From a checkpoint of a small image captioner: 4700 steps.
Rows from block 2 of the text decoder, named by matrix and row number. Each number is 500 + 25 x the weight over its row's rms, rounded and kept within 0 to 999. All counts start at 0. Numbers have three digits each. After the name is the row's rms in percent of the matrix's.
# proj: attention output (decoder.blocks.2.attn.proj.weight, 192x192), inputs 0-95
proj.0 101:476517524556515513510446502492538524506506498480481471585557510546492507498507472518470490507483499472473509507469490492491484503522485487483518483518534526498481480469543500494540497464457515507501527533486494456559472514526499520496507492460506522517526518488496495513502510485490534526
proj.1 101:507484489520503504472532503449509516514489524493461499542529500515444502481462509512501509474490509474469511470511521523482454508436515506466492467471511517487509511527503475489503496477514482506458500501505460494523537509475473522473542507480523448541498514516507502509520499495499537499
proj.2 095:537449504508528516488491506475518503455500542490483512488493504492527488478507511488534475537510511535520468513524487505511515513505462498554480533516498480499479482515481537505470511511507483477534501515511498502511494530497493484539521500470493520467512519495504467480525520463507507516
proj.3 091:535480487504504523511480522511442460531538466503501488482520501474521516512508481483509497523468471458456537467461490520470497479484482496466520507511502513524529515546528514516481521542490491471496495456524464474517470485465533508517497518516498478498535494489517512458497487555491508483
proj.4 102:488512496496491523527459479520524495470517473458480472530466474536504489463517438489494521467482516463477483470486487462480503488498537540470483458477446519503507510485468488514521497481460513475479509471533513483521427493522443482509524503508517483499470482509473526487489467492512502507
proj.5 094:484477496489492515506536476454471520492506511504512504463490494488548475527521487483486490532480497512553515489528516472505491535484476491495505486527474509499488519518530485511478516515503549499514525495484508505449549497482498504476462462499511513515513498459471504515487453519523472519
proj.6 098:470505531504480492500487495489455473484462553479485519472493482542522546557500486522509505528516517542494522466525497520512491515499502507508524528496481518508510498445532493523502512480505517515517485492517482532491526542521484457484474486516541509492506478486529516526498510491514487514
proj.7 100:506517501496556523488489505503514533488474496473480484543488476511481492473504489522505488483498511477533552506431528477436483519486541515466525479465521489477509528515483468486520473520489485536476493518508489473524512487542482500536533502522472507505485508518478484503480529496479549542
proj.8 129:483527523522499517501492466547457530518461516499516489544464499470479497538512473500512491448506483454522524477486490484453479491498524498451545472471471479468512517481476489535532427478478517536505472477490471504501484487459511476508464499506534526497529494463512513470489512499529548513
proj.9 088:476515528511488524491506531498479527535494463491530464482497463485556472517474539499485533462454508497490530492472504484514498500494503481503515533492494570479493518496488535567494492488440523460478523481482493495495535501511504519456527518466490480498465472516519515489537460508477516515
proj.10 084:472473496508488471451513532509508496500512543466502479502479481446461484507471505492532546516475542514463459439453457499525481535455468532464502480448474515489518571541511496478454475537522518531503495525477521487515561493530493492482481483488430534497466518529514500476496512474481491493
proj.11 087:497474489472472516490506493437526488490525523546528543496495478494498531492512498522573461513515509514480483516487533518493504464504472518523476520492519481518515517464508509494485577529510423461525498506505471536457474517536503464547487508502498472506484485507498516517481521495497418521
proj.12 092:494483498482476482532495509492514486465498511499484503477486486550514494484540546496462504494498512520493473513491467511527515506510516535500446506563456463483517529487473499537501488489473449522496448490495463484469468513495488485506498533514566493473476476496493500501497491487471512533
proj.13 096:494495499520497526493484483476493517469512488504528471554523502532482465511453517533524500496528470471502535516490471496493479482491492509453485518501546521482486527488466490495492509517507484491459490473477496532476500468544521501425515546488487475511459481547488468460520459513503505487
proj.14 103:510483499464469518492479490494486476522493532531448527528503508544519513491452519506485487554485493509522501455521500527522492514487524508468484482552509504514497504516487526486476510475527504526504495545492507514489541499503524509455514497503480530504482456472513499538512523502510465504
proj.15 091:475526549493517522513487532503484542495494506504502500521494513534477452476496481508518472520475513483475518511532533518489490455511481551424499536525466500508533485474529492511482472495523483533547473488497485512483507490474487467519518514453502495527461497516552503536506535469512508508
proj.16 095:541449495447487513498519466454513506444488504460496495527505515489526530509506549482529492520510528478533514484476489440509493501467463549489484493504528507498485495485477510509491494482528511499500485532459497531521570488544483488500535508492477519469494477451521492513457517507485474453
proj.17 117:506516493490478480521514482535463520541541476526524484543463507495551511505514537518517509490464492490514496504501525474469480484519490542480500523466515514494527504530526538486486481511462544500507517493535505544512523484475523498545514521491472492533563547437494501497471474511519487510
proj.18 095:499494509507496507513475483467477497478513491510449481504490494518483477497485491493515483513480510521527510486508465515453473506487518508513490507522504472517541508475437520540527475477489464510489491469498465520486472503494500517451456532516509479503509471523478518498518536429492493529
proj.19 086:482504502542495494510495473477519496525500479519485497563461527500550524530502496510511497516501516486518524500522466512499527483530482512507500499531494525496561451506495499478488506538471485493443490499478535555499536434495536483479523502508536443477528451506463474509543425497496473464
proj.20 099:536465505493493502515528509475535498466515474508542482483536513491486461460505506495516500500523527510490472556508559553501526471497507531467478497479518471518479512495495507498484559513549492490483452569469480544508515523496527492511516475477493495487505518472498487501448494495514498502
proj.21 096:473444481467502506513522487463506442499490450498512493435544527515530489521521489503510459535505505535495568508569495501499503492490511484508497512540523497540537496539481486502513488534498518481526520505508495499496534492532518470490521533433507531480525494478475489524502513512488489518
proj.22 091:481487519522541532479479464516489510522470488471488507489497473515535503533518489520489467513522524476469461507463550537516497521497515487451535516494501509492491458520518498466479496477533485469512515484484503494514448461502500486498528552467486470525458493551495536452525450512468480524
proj.23 099:490487464535509508485510504512507506501542488480503470558488498544499504474517516507453493460515465481469506491454508519505494524510546502475536477480487510507491486524506494479455560449489489508548454477466548488518530500515532550493512514500467507498475495487490533496460492533544450495
proj.24 092:525460499484497474486485513506501526461498496445454489468510474517509524486544515548505492493485498494491528526480481509497530489459478525480513492460480492538532503519485490544482532508507514493510496594525486516510522487509470512487527478458483536532500509554483463498534489479484498497
proj.25 099:504468536471509527535512539488503478533525498522502537498493542475491444487512484484503449562473492476499501507513540479505471516512495487484514523501508481526516493535504488524481517517535510512547490473490466518542571502502532503515482514513532478525514515466495521513494534486529475504
proj.26 101:470478470520485472516500525507491491484496506495513504496491470487521518503498506530470486535459518497455501519501508484490502501464504494519517491492527485518547468474474506493477480509488504449537502465481454501460483522509472502485501498472468485504486515550481501473536550466475545511
proj.27 109:479507497455500490509489515464500539469459490509495507446473541549559495484504508487483537494496530516543469499490484484505497511488509483509516500534520500482481470456454520501495484464496542489521527512448494528528471473494516493438489523509514472486478493506478507498531492518489513512
proj.28 100:521473468494451503499478501511495485472484477485491507505479487500502531521481525498498503512497544465473523477478501511494481459459493468501516523520512498525492467500507568516495544505528505483541494534488494515444569497504508507435503502464485455482502507441487503536473496523534476489
proj.29 095:491484527498542560514546467492545480515515521512537482499507490504471499516479491473518451495491485451526528517477533492461457522481537523508533461501498491502470485506526475450512484502561487502492500486540473505495513465499492491482481547511485477498503449466513462509510498513456479461
proj.30 097:473446507484563499494529511446471461486492469511510512467478522511480484518530504459461527477492565531544478479530512479510507511486542466524489501520516519497518517566507472445517483500477527484501500501452505506465537500537510533477499478484509468494517520460461466532498497500532480482
proj.31 098:523497469434512490459508490485557489489505484451478466464536503479494487512502528515508500507477531482499500510532535522527525499460516532512505545477529496523511471496471495486492526508478468482498478483513517527469548515494536544522489487495541501500500509441471480552489508519481506528
proj.32 093:488505494493532487467493492471443543527489500500499514496502485525447492486478503500526517513511506504511531476463488498496492532473476506467519482439528545500467461496488512466511534531461504456519527526526525510561528463534506518471516539486492433497498509537490497486555484484456496470
proj.33 096:505440540488504585481536498466513508477527522528486522455493535492482481482492506506490475516528502486509456540502550526523484464501476526504460500542496473473515501501494465514480560465506462512478486487492452473484545493522498511528513490497536483480489526517493496502454480483486480550
proj.34 100:541521511519530528495472469516520532468505521476507521554475487560488484504531492494515517519504499460490465504458548475497473519508498527445524535459522500495514513487502504500475492497517511502490540550516466495504469462522522490509500507509497559523475478529518452506502501498495481517
proj.35 104:478474508546507513542488518435499489436489489517522483457500487501548478450492516475501488477521530515504513511471501527476486487493479478549501528507507491497492487492493493476527535503475469513497477471488525515527485520502498493515528507478521487498560493482502471519521505509471472508
proj.36 085:560481536484537495533536498512517527460507524471499530486484529512518476457535528510539529495479537535505475479502503534495526502452470508506464478504513524519527490522484493508481527492511469463506535487497494535478519509462495479504481505490490507492482533531508497498506521494522488459
proj.37 089:509492535505525521509516493536529492519546511491508529506506541469497505530497473480510500519512481498489484503482513454496506481509534540462519480514472457510534534494526493543511502506528474521515527487527485501535498516458532498499533541500512492497503507521516486512514501499495497518
proj.38 103:515531549534534502514524493493526480491495516509490499527506495515538453490508518472529498461541473504523546499487471541462518457508500527496479507463491461485526525484495461544481494483503463473466485478551475462530484498485499507521494539487513521506516508564540504463530486538508552538
proj.39 093:515429482459536491516565543445491509504480563484466532496484504475456512504544453468517501493497533488493429453456527513515457542498516474500503474474497529522500531512508512487497547531531532508469504472507493486513512494477492506496519509486494505491479498476508505501503504502485521524
proj.40 095:485502496515494460436495496507457476576510494490476506506506487482532500540507520476502512438499512517532530495498468498524498519468461472570497499509459536529509487524533535507460501534455506482512540505510507513490478515498473500497504484502471466537507524478473507506514502517533475454
proj.41 101:451463519443509511484444518474456504502480486507499510465450494538562484500492479500499496490516508476465490512507490486497478490475479534508494481556480502509564506497532457522515511473492487483499483477468458470479526496491521515504498483475526529490490508441508501487498553448515516513
proj.42 091:476464520505510513502509499467505489531491546547516522506496538451499470537533481480514496544509505524506494530460448508490460444570515480482478506553503492486503518487462503474464514519528500498501502497461514531511566528499494518482513514458521495471483501515527505540472504500482529507
proj.43 101:498486508489483501510488501504500532487540503547523491530483539492467457477531522514520520525487485486480492460484497498478490489512534555514507486448538488512554518531477487508518484480511496510447511464510502478534490487506525498477493558487505470480510484519503492469523503513462491491
proj.44 117:490530525554520499517514485533477453555534511503539482454492510479549507515494529439502501482532492484515504545507544484467515504521516516546514530542468478480494516456498515538468465497514514522533515544513502490481514469473502487490500551489483507544498500449501518464514480524474507457
proj.45 106:472537513541526509480438496538464511542481538481511513528437494509495545498449508491509481467504504453486484483510485493505497540505482472452540493535471512480495498500520514439495499482483471500561512502515517461505448559487499500489525517555518464534501517509475510510513531486510504503
proj.46 084:492491440475477497504518476478460510499513486465530447482546489484564451517505521486494534485496479475476510563479489476541517475474458508506474483461525499506469510493517453518455560492497527529526526531486491472475493511548498498492549523507452512509488540525520513486515544515486502498
proj.47 101:530521512499518541523507529503504503493524503510493477511526529534486491469504502477503489535508476478511507477501530518516483520505504510465528520513530503517483486482505505483532481499487473561537509468553496521464443525484475472545511495516510485493498540474502514485501541503490536552
proj.48 110:493481478497497551495505507432538480466502498526524476477485528495538513485513546494471470510525534513529487507541516546496519516478495536504489516520555493512523511504517514505501503522514494473467494471515505471429491505498486513495524513497523484514492514517534487533546527526501476502
proj.49 095:548508507475518549553553513492525487495521445524547513466501539484558474480511469491541493555513496480517490497548527503499514545514543481491522487537547480443476492470494481485489465492507516469514465512476477535463475517513493522477511503524485493529467467491489475487509501502521560466
proj.50 103:489533512526481512476475475549464532518502499487471486565524497518446529485505489519496496487520495438518509481524487503458456508449490518450494459430505522510519479524501521488550457484415469465515509515507519475488488504501467519506499519510512484501514503520510482515502489523521510484
proj.51 096:489487505530490518522446499505501527534471479485479475515535474518502517449477462509458495509534491484489522496498469530488461481470496496490527508456508546504491494556478452492522476485489500524470481496490503465447501513538464481524503486492508543489490542560518532538441479523497479503
proj.52 089:509506544492530521510505527530484495503466510536503526520525537484486468492507474508468469503478492487455496497491484504492527529481485530480520516531527507502505495499530437442508476495470509546496479501566490538505511493556521436497496511522514502514492488502502502480480566482513467527
proj.53 100:473525516543506517517494502477519524499525497490507501529501499508498512509488455499552488514510496447475536494454478521487470529452530507467506474453476486507462466531533458477494478535467503515556501492508494520519485507494502448502507528527505537498459510512519474454436497486504496471
proj.54 093:495500483499519505526519500491476454515505497479506499483536465527492474481492530496492494541515515498507523504498488529487547513504452493493486476502476484528522454533479508532504520521461491501509529521486513492498512505546504501505489475517460482507519498521478568493496477525490472529
proj.55 104:429536463532482498483473506532446490565513496482504461510445495500495510506479517480487501507494517497447494532493501497509501545494484493445508530495469510471478466493507517458488500521467477474554517488488505502476475487503527510476466538504524513482472507475518505533522516503521476503
proj.56 103:466523540482515513500491513525510476521481499508524531521461498507541533492498487485451472508502517518482533477529430503501516534491485459489500524515527504520494494475507500530488468506473551478545466488549509517503511494486502517526516479511503476476496494481511542498481508487515473480
proj.57 097:551510481501507515521508514506530444492517545489466519477491516462495497506471457470518499475483524505499440522475497483482479499505534503479522511518494472472497528484503516489489529485531497475480561489478509474492517499531511489511471488500518539498484481491524465522476505457485446481
proj.58 102:526494488487486504500502512501491490473493515476507507518510524479479504536523472476507458518508493447562493496482524504481468488482537520511486488511502448457468538526536516489493535510496481554465459473518491501473472533502490452559528527523533505431515466515529504482523462477491505515
proj.59 115:487547471493496476490460535526533492496481529535479501452477518513497496504532512479465479504530523559521500490511478526531503528481510495507517548523486548496514486510513501518505467512494521498511518462535472508540482482462484473517499521495489512511502498446463493488524526494468495476
proj.60 100:499516494506459516512510517465495495486527495491498507487476509467550491515506479516494493528507530536473500521478502477534504511494489482547553488517506476505468493477486531492504515524519535490520493534485482541430530537477512500522471512494481518498522529435481491515444499484520484510
proj.61 100:510457495483506483508542468544519493453481505503502527547533503495491456509489470480507493524493508503501510494441483438501485518516508528476518517491507468540477534509522520474472447523515542445516537503495483493495497456528474530473486518449486509479485501484497472530525513523484502511
proj.62 095:481518529533469491477466491488480507505515494509505518522491493535517517477494500497545490508446474494488484470476478467491474470490507546486463497512514503487530526519495495510466471520504512480520481443472483503444501517491454517552504525521541483471473482467563512518500497475507514517
proj.63 108:475454497502458506480474501463441479521519528490497478502499500495513468523487502505557521526487501536496507458494457508499520482517469544516498507539493518546524518499465512523501509495503487513492505470552459503526505564467457480514512490472451514536514535459494501551493490468497548488
proj.64 095:502544531473505494456496495480479482501477501482481508503516473484520501490530484496513472486477507493515505519500478513461511465475512522461505468453497514529528498545542473523493507522491488499489550522494509439485534473480553524514478482511450529511537523449523494536464501498538451460
proj.65 096:509490498492492506501481513493509547476505514486488496537473534511446476530513481499541464483485500477530487499459538494451467510518504513463504465499485458516496502505492527475509498505484506500511467494535481512448452476471545513500502489484527538540517458499456486511496510481494534490
proj.66 104:544462465467506520531518497474514492463498505484491520474513538497502471516534479483452498493491514495488495523505487507518534483476484500504479500544505542541491490511475515500483545491507495531491478473497441522445509518452493481522494455479537498478446505482500491514517483470535549519
proj.67 097:466537503535497511514484525490526510483488487497520493508498478522503514560494450498495454496493473467516534454509469446481443505514532488522505499525484503479470526545503493501488510490464534532506471506494491505517506513502549487518487474516507482470502484515532514516495510495491547519
proj.68 095:485535520533514520501477489495496495545452489479522512499464470545525552489454483526506515485537492491451519503463465512500446493470523486467493482526484479490458506486465509503496469445529517499518528520529552538486496476529493534477494514541499480511483487542497538488491497527448473501
proj.69 099:473518516509502519486511508497506519503491485464514507515473453509546500509497510499492501498502510503511504510514491488490474512476439434503502493494479555534529462525509528529495520502499514493515488508505506474466492542480493471442527470519510499506463525504496490520511507500483483479
proj.70 100:486513519484474482506503496497469514501467502441494488494525513502482513498483452492500468507513484455464523458507438490495487515447502517460511460480514517507552501480540464516532468506456520499524508510559524465542476475540489523478490511501537492481534498470466497527506523490492486479
proj.71 098:504492499523501541495472542475535474526521492475534508522479503500521525487535511535498520515508508520469483515513511514497477516509487526522515502499502495500491482494517515474511504525533501472553487538495472532462533505488546497494455512499525515458495508452486492544464489488519490489
proj.72 088:501466464485506511505520487516488531444487483443487507506484472505544537497536519539463492532480554452435491491502537499507483526499468464490501525477518490517481441504501507513492562495502477503512526513488458567500508489525495548469488432516448497476485513509507500470486517504542472520
proj.73 087:480468498523521480554517494464448519499482515527461528495508525482532518464516503443423503509493475476517515513508484509489502521489487490473505458488518521466560461484480531476535484529483553471542500486500497484487482459542492495507471499517529548519487486509505487487515494530487491503
proj.74 095:487508524506517530472462513517465525534526494459514516494491542482498499506493476498505510490526482427505451503452500495482442516489498513440502485460481512480503479470515494470531466499506478535531506515505462522451512472486503475512500503520494528501539508461524544485499473464474502547
proj.75 100:530460459485472492504498491440535475491563474500510518472511513514473494536514549500515506514493533477502498524459497538534500534467510481484492468504461458514483523580475504487459578515509462489571509508552479507446503528477549532541479488514502502488499503503515500498458497458486481492
proj.76 093:485505500496492482502493466506481526537511509507497492512482507498497512505476458504513486503478533484494487513534531524494451509517500519460496504525480473491494493455454494477495528483500504503475522447533492496542473493505483510501533510517531494515483518510524539499551481473509496480
proj.77 091:519503505515519466516468520480469509484509524472516525468520525514500442500518501484520518488491512491524469536494544495503488471527516523466511467476487486448502511462473495479524489505445482509504506470495510469504503491471481530486516448513497470504457494471507458480479470520503472480
proj.78 087:471519497479496483500434513478476494469489491498493519487468526519507512504488475493514508460520512542497509509519437457458485483484473496527473512516525537518566501480540547533503490543488491522538459478506486546491483506536502549534501523501476470543510513451495514497436537461517522508
proj.79 093:511533509518526533508436507548505515566514508521480488531466468484532514488517527492489474510512486524499498503501499565458421533466518549478509513480508523502539483530508534479505455517490487518545483512527491531495459503486486488490494485497499510530493449498524486492524484508525513475
proj.80 111:523461468470543495501498515482523452468516448514485499431464482523526478488515562499536501524546531500480464510531504513532515526488510482526485498502501519506473483523474499489471525521486468489505503558494499483443513509529490479504482490553466521526507519466493511533467510496503413532
proj.81 095:525483488495469443466501515490516496444508495508491493516508472518512474508537516526490453467518513517514484530485464507464484489532477530493501485524495522491480519484511494506497503515485487515550484514500524493537557494525518493505478507494483506532487518487479509509472462498503483470
proj.82 095:475478490496486525543479498514527556489501511517504515565469488511476487532508472525504440475493501503547499535477470526423443465527520500474540520557482507492499517517532513508499495521527463512443478501553477496516439495514474462487517512505540487489537481525494493490522509496485472520
proj.83 114:534480493482517517529461518451514511475527494503507505502530522506494508525545512543535475523503533473480439514482567521494463443542527508495536523494516495483473472515451530495507507521513414560483490479513453522484518575488460490543524488497495519485514527514520489479532498467518532537
proj.84 097:463496486507493523514525502527456515529520508435540448545484491456515480516486481491525464532513453469472535506437491460480486515488522497456524496471486508528486513508541479527487469519464509535451503540501519440472480494527517491510487501464474499507495495505530495463509535506511524484
proj.85 107:450518506538488495489508517501502507491468528486489483488472475494462516492519488521561474498460542519540456515450476477521527513506520553504469492466460437475473520508514477476477524532476517498568490508529479509499486475507510470530497507512491508527501496454502517516482523516503472448
proj.86 093:503519463490479530500478514498462515503505486501480466517494504543497532518468487481510487498515478457491497516475482535459483449450477511496500540531505504480529541480552526502492531456511500525521501497518529543475479474506544494491461497443530494497518522495516510489537514519503575515
proj.87 105:526477489506510490515500496506492488492504493494488499508490502510486496523510459499499508521527521513474529461470556520561509521519522516493489512512487466504508476514488502447451506510500484442520478487506528483499476452539493477510503520488521518461480514530513478500507537493498481490
proj.88 101:511521513513495518503501495493486519483494517539493523475522529497504494491524482494466536463505466520502545508518484518486463519510494506442502507494485518473558525488494491472506503485486507459504532492517516500525496503495486537499461455497530476499512523435476513530530505458492507439
proj.89 087:549462506439556501501477504486491473472515481495507472509527472534448515510538504502514511469515479470539456523517501513488490477520517565487481478487532484516512522540490506547509501519482489482521515526535494515514516469473476490472468542482510517494522506523474505457500471511479485539
proj.90 123:492489521508488486537480486509510482456472543514498518544532524456457487525496494509483495484471499488455476490475487505477503455522547523453469483503506451492461523500479477513501495480539517553450449469522484492526505479520499482515517520520532498489508476551495513460532455534483538535
proj.91 100:521479520539465539460486517499463518563501503508488534528541438516499474550500534517544511486494501522543501456473481499516487473511547484449538488518472497481459491512541479455472484525495485511497473520489475511467518488500525484492475463549513487488501486497512520514472504528506491506
proj.92 084:479504493475480522474460514520495525533507488464521493544507571512520478547516486500469489501492501458517516547498508456524495538525491521512517508496483563505503492475454474470508502476507500515518456531492523497481507495522511490475542509475513491501475489454517486497466467492506499518
proj.93 100:488494476495478503541519493462545549431503476448515487466483491466516514461486508475498512534522533484479499534528527494496514475468533564487477508476557481449473526459434492485509481501487521489492531511486513484496531463520512496472504474500500498486466485493537465486522532518493462538
proj.94 108:511526496496466529500500491498458478553483520483496495496478526504528525488447504530479482533502497468502470482474472504501516485470502546514516491498514511492538494484497484539471511444532570524449469506463536514455503482503498527456492506461434503484530501498479538497475513506491487539
proj.95 095:523465502474519503513484512511484495507530499479516468488524510495519511521530492536525489492518436508525527499514528499478494515497506518473514515507483508525573482470547472474486487480518535509520495553511473481513476523486496435526540510488513492534473504484489519475466507463489484528
proj.96 108:490522507507501500520474523525505486525487507511537460542497501498498498506492465499484505465470479508491546505502519494445471492533528500453524513513504479485515533492500508498475478511524493524487511486505516517553576496490505504511527543481475467498498493538510481465498521539516533561
proj.97 118:483516515519499498534532466472499493475508468511519523464490517512538503517489504471493544457504543504490527508491449481497498501486487514504502466485476503490560553495526502524498503510487481465464508475487524482519452496524478530488522527470512419474492522594490469495554486480487511510
proj.98 094:513503465563495490481492512476454521485474488485523500517518489484469497515456526470536496536490504502530490496445481523470469498515564489499490477531471458488448519464528546505446496496467479505523481536494517525501496509525497494499506478526470475493459497520532501457516499522512516484
proj.99 089:505501466496520490447503546475490467449501495514487539504525503516529489530519517481520492544478537531480508507476503505484516512479460464510502490520510498497493494535509507474516542521471480515508517504511475530516560555456479496446515545459506505543528475497474505519481531472486484496
proj.100 096:464488490537482491507471498477467517480528506541470498493519466497467484542484488485524499493493547547502493495494502501478487493522473502503456515544452471492473519525472494496503535530465484483511502469500474495455464491460486462486485504494555487516519456481521506506518479485535508541
proj.101 085:501499503505503525509509467492461490482514468497499496509458506530478469499496491472495525501499468469479502552490491496506458504539488531469516503514481491479497493488474513491479503513483489518556506499478494522461496517505520465508480475476497489463463521555446506517465520506473470450
proj.102 103:525530502507514533520462509495542527491516482509499489562475539495512537464498501543485496497507505521511516526558510496494477484525518553458498545498533474484515525504517483522510454485524514537497506506443480454481506496526464514494543550488489515497510503475541542451500467501519520504
proj.103 115:516490495479526499496487480453498443494520506529487498459526517455552532517531534494497528507503512548502492537533513523517527481509486499523516563537510527508482494490495535481499494533517490532462479496472537533465528511522502485473499467451534492480537493434486482548491515499516503527
proj.104 105:473517529520510485504415491522490488512484522488468468511434525521547506525495488483471521465492490476521525464497464508504498498498513456538482508496454559502513491471483525528512448492474519459479513438521525507541489502524494497510516510490508449485452520500494460467535490518490516480
proj.105 107:513474515484499550528530497492470476543484530480537498526500493515525504504511473504541510553505528501491525492456511493550482517481522471538520503513466518517502455493509478533480520504512505484501504464507489544530463557493479526466531509510464497504457531540475508497510477533507518507
proj.106 107:464492502472483490502478531489485502493491516485482499487472483467502479507508485507505500518500531522498528485487494481560542555492500465516484514489478491510466436534490541478489527486465538470518497524502518541493512495460520511470541470503509445482497481508459486484529532445487493490
proj.107 094:464506489514494474536467512530524518550524535488490544513483535490511546543517481513478452471509494466488513514510493490458510452528501477492545514510500498519476540440558521503484453495575499515485452502478500525525548525524534491480517487495520476512468498477494513565512528501516498502
proj.108 089:478491465528519485520472436521456493505482494480499468546457501533501523504441503481424537481494511422536523431494478523485503492516549484499545472473517509475503491502461497499513486496493521482513495500518510498538477500516514538452531486491502498533514522508471511493494466498484508501
proj.109 107:476540531514512479507453510560534497503466488532483459516508473533533494490497518531456503530492515488456549437514487497488478507475489492497524532487530573524510481563484500510528455469496486490506522524493505527457513482506488532502442497529486495459495497493488503516509504520479500509
proj.110 093:510515489501470523516517478539462493545501478478530483448478510503495498531471489505523532493499505518465505549464497477500496564511520528475554474526469516476519475523501503535499479509499512496466538466521512485512476516527496503523449475503499496476484514525521497457536461522451511527
proj.111 090:521488535503510548502529482451473491522534504481499542480490516504492501534478501512492513530517528508565469465483471458523521490487528496492484461507480491508515534502495522521489541508513494481465497493461537509474535499518522531474455478517512498459538500493511505494501446499499475509
proj.112 092:497482510455507540469462504485474517505538513504482501493499525506515529511520460509512502507519490447490500485488517526499498491513481548490495481520502531536556515503513487509501532501520470472481511524501485488496518535504474502505503471439535532490502477490513504510519489481465478476
proj.113 106:497515481505463490523492473434481501501501502503468515506437481500498516512479534482493520502504548501482460477480526510537496511514548513509500475473485464471506487530462547506498499542488487485490469449509509505491470543470483509503515513541471428490508485526469565466491520505465499525
proj.114 103:493519491478537503523496490496557505459514465493509510453520520520492505526555497523508479523519494521492488549510549550501489470467518489496508521509477499521487488476516502525510518475493457415496547436501469489519449479478558464530554515478524509476505536479484504502519510496469528507
proj.115 089:481459517515539522530493495467521484471508467532500519494511474475449508505526488472514493496476518441519487495433500534487517472536526509473494497492516490438486503548509521469443553511511511520517506520477487541475531531534547524480475473502479460496501514511486505470458493526495526494
proj.116 103:485472510520462506491508506528479478494521506497476507496498503501526479519533500505435514500471526526484509523488484521543509513478514474530516500520493532522484482553468524498516541498486529458514479556472512505518518491515533500455514506476495456466452509526477503477470453508465504487
proj.117 091:504501504527507500487504526484524511475536470525474503495529501488509500504526499515482453478519453504498532530484469469473435506505493553473524477495509495542511513521470515487521493513515521513487477553470513537481573487490500470503501490480489569517500489487450497516511419516501535470
proj.118 104:487509488501490495518508514493483491476482473534502501517516505519536504488524469491537522494475484493468538520519512501475480496503501535507534496489515548526548503527513540498502518491496512455514489494540534498515522476519544554508486527493469502488468530573511452520520511520467504507
proj.119 100:476498512502500497490470514525482490469508540527474505526467536499491525474508522503478491532488477488502483514483518488483490488515523537501526509522492504476494534512501475514464452497550521517479492516500510535477564504519475466465493495500484507463493473493506488477505503522524456491
proj.120 113:471497501516565518533518528499503513469514492476524476501474463520486524511494495482500506476518511467497500504497542479463501544486567466527528491494494493496488473512517483516546502502484535470487527493483484521433451541529454481525511457498514513523504489502492484519493482489499472543
proj.121 100:481507517514517469480508511490476540461473486482470483494485465561499470546502478497537532500474500509510534505455490460539525519462519479510508487465508537506488458522464476507464498514461515492517526479496500496480450506471473480498504480530492479500477520511519530455460468496496504509
proj.122 101:494540516507482487457459537498518530503484521494470486501511475489527488527514496523492509475513458494533514506499436486472484491534489497525522540512495508495522527485475499484510490519487488532489435450485491505486463523475502493498493535476508454532500484543543508498504488475504517534
proj.123 097:440470543504502506507510501453495510523470501536510511516502508496492505532500517471478495471528508493515524479497497502472557519485570465536508496522499548485529512516523503480494477473490500476483494474491511469513519515522516519501489501479531414506510553460467496493513506511478527450
proj.124 107:495480497510491519475507491485491534482503476494477507481486511535504488509463507518529463534504516467515448508469495479535500500505479502508517494537480495495454514499477548497476520503511494482530504486478486462396478495482520486509496458515541534446498497441481536546513506515478496493
proj.125 122:454557549512496525511522496534462486504483524500491531524460495493534484539495481493484524482485473510474544442492443478479522474505511499514529468507469546531544515501506476549511464502484529495485491499498489486504515496481502514477482478489500515519520471511496497499532522487513537481
proj.126 120:471473512488457462511503489489504527505475515507480518485471515528542555511503491499488512478475516525485507505592505492510511504495508505496511532551510566503522491511484506480512481505487532499497493468502530509461505513467529559506492489489538455502563504505504477497519502468494501493
proj.127 099:524453478505493512499481508476496540506478485512447473494489502497490508478530558506471494546510555512473518518523543598527499512488457520515498538497534528515482487503453506475532534500448506502509519495518505519477505505483499546507492469493518515542517508491521481473533541525479500524
proj.128 115:495522494510461505485476518454481496478532474521529532472511486507553512482501529506541492533511547516527487526511500555513515508506475497515467516539472441534486493513495541493476537530510468497544498489537473527480502541485521471533477493516473510517522490476521528544476551489497444480
proj.129 103:496502510488502518483514511516490488489507475462473502546512535543462479501502513508510519494511473474504548469509472478477516510451487535482501473464492532538498507525533439501491469471469503471532470484483468470533468500491496495475514475484523487472483504505525496494542500523528521483
proj.130 107:485493494506532532522513502462477490473479521470522543483469524494463506511474515521538516530523540475527493509472507464474544513481494478511504479490505497501508460492485447490512530520510492496549510514517534518511507470517515437490511449522491483468470491530495500476493495486494456484
proj.131 108:523516510461485524491516493474497476490499474501485518449502505491514513540505518516512506532483527499524476501514486520503532495484492494525475514517499502541509508500468505503467547518532524458549480525491521496495530517512501534457482479522452496472533467499494525517517518466508483508
proj.132 101:529484485501520543514507489518532482428462519493541519498498512493495449471526507464543470551524544493502475500516542493524505527517519542490500499512532468476489517497482494515511507476479484508479468484463486523472537516520507492488535455493534519531521485462502470517489475501490490518
proj.133 099:470505483500487506514480518481494533487495487485517478459484505536509515489488478503484508517521561503462506500522498522499454488459503521503499490487509493502516475516507481523549520492504496466516502544513514540482506519494511539520473513492481506462540525462550526507513491463469481476
proj.134 104:531505508463484518483490511517494498511514548507492485493510499468543488533515539480476495514524463518502514504464487509499514469494488511493483484548489514502491503521512544509491514522513514526455490511418505536441572457554518490490498459487496552506476504489481491514455462502543463531
proj.135 099:489487503496512482492519486492471499542502503480518500490454517525530455479488479473484537493499483503433538511484501495496482521497453533516509515499537509498477460480488497464477493517473515461512490503524499481527487478485524514482519510468498490527497497486459511493520502508438470483
proj.136 097:508467505466541496481500516495533485503510509485517510501549535499502519514519476502525488518512477494496475509521524481499468522520521539478479487526511509553518523510511519507494444503538495521450527514480504454492511477507476506510478508500490491459497489523509518486569473504504476513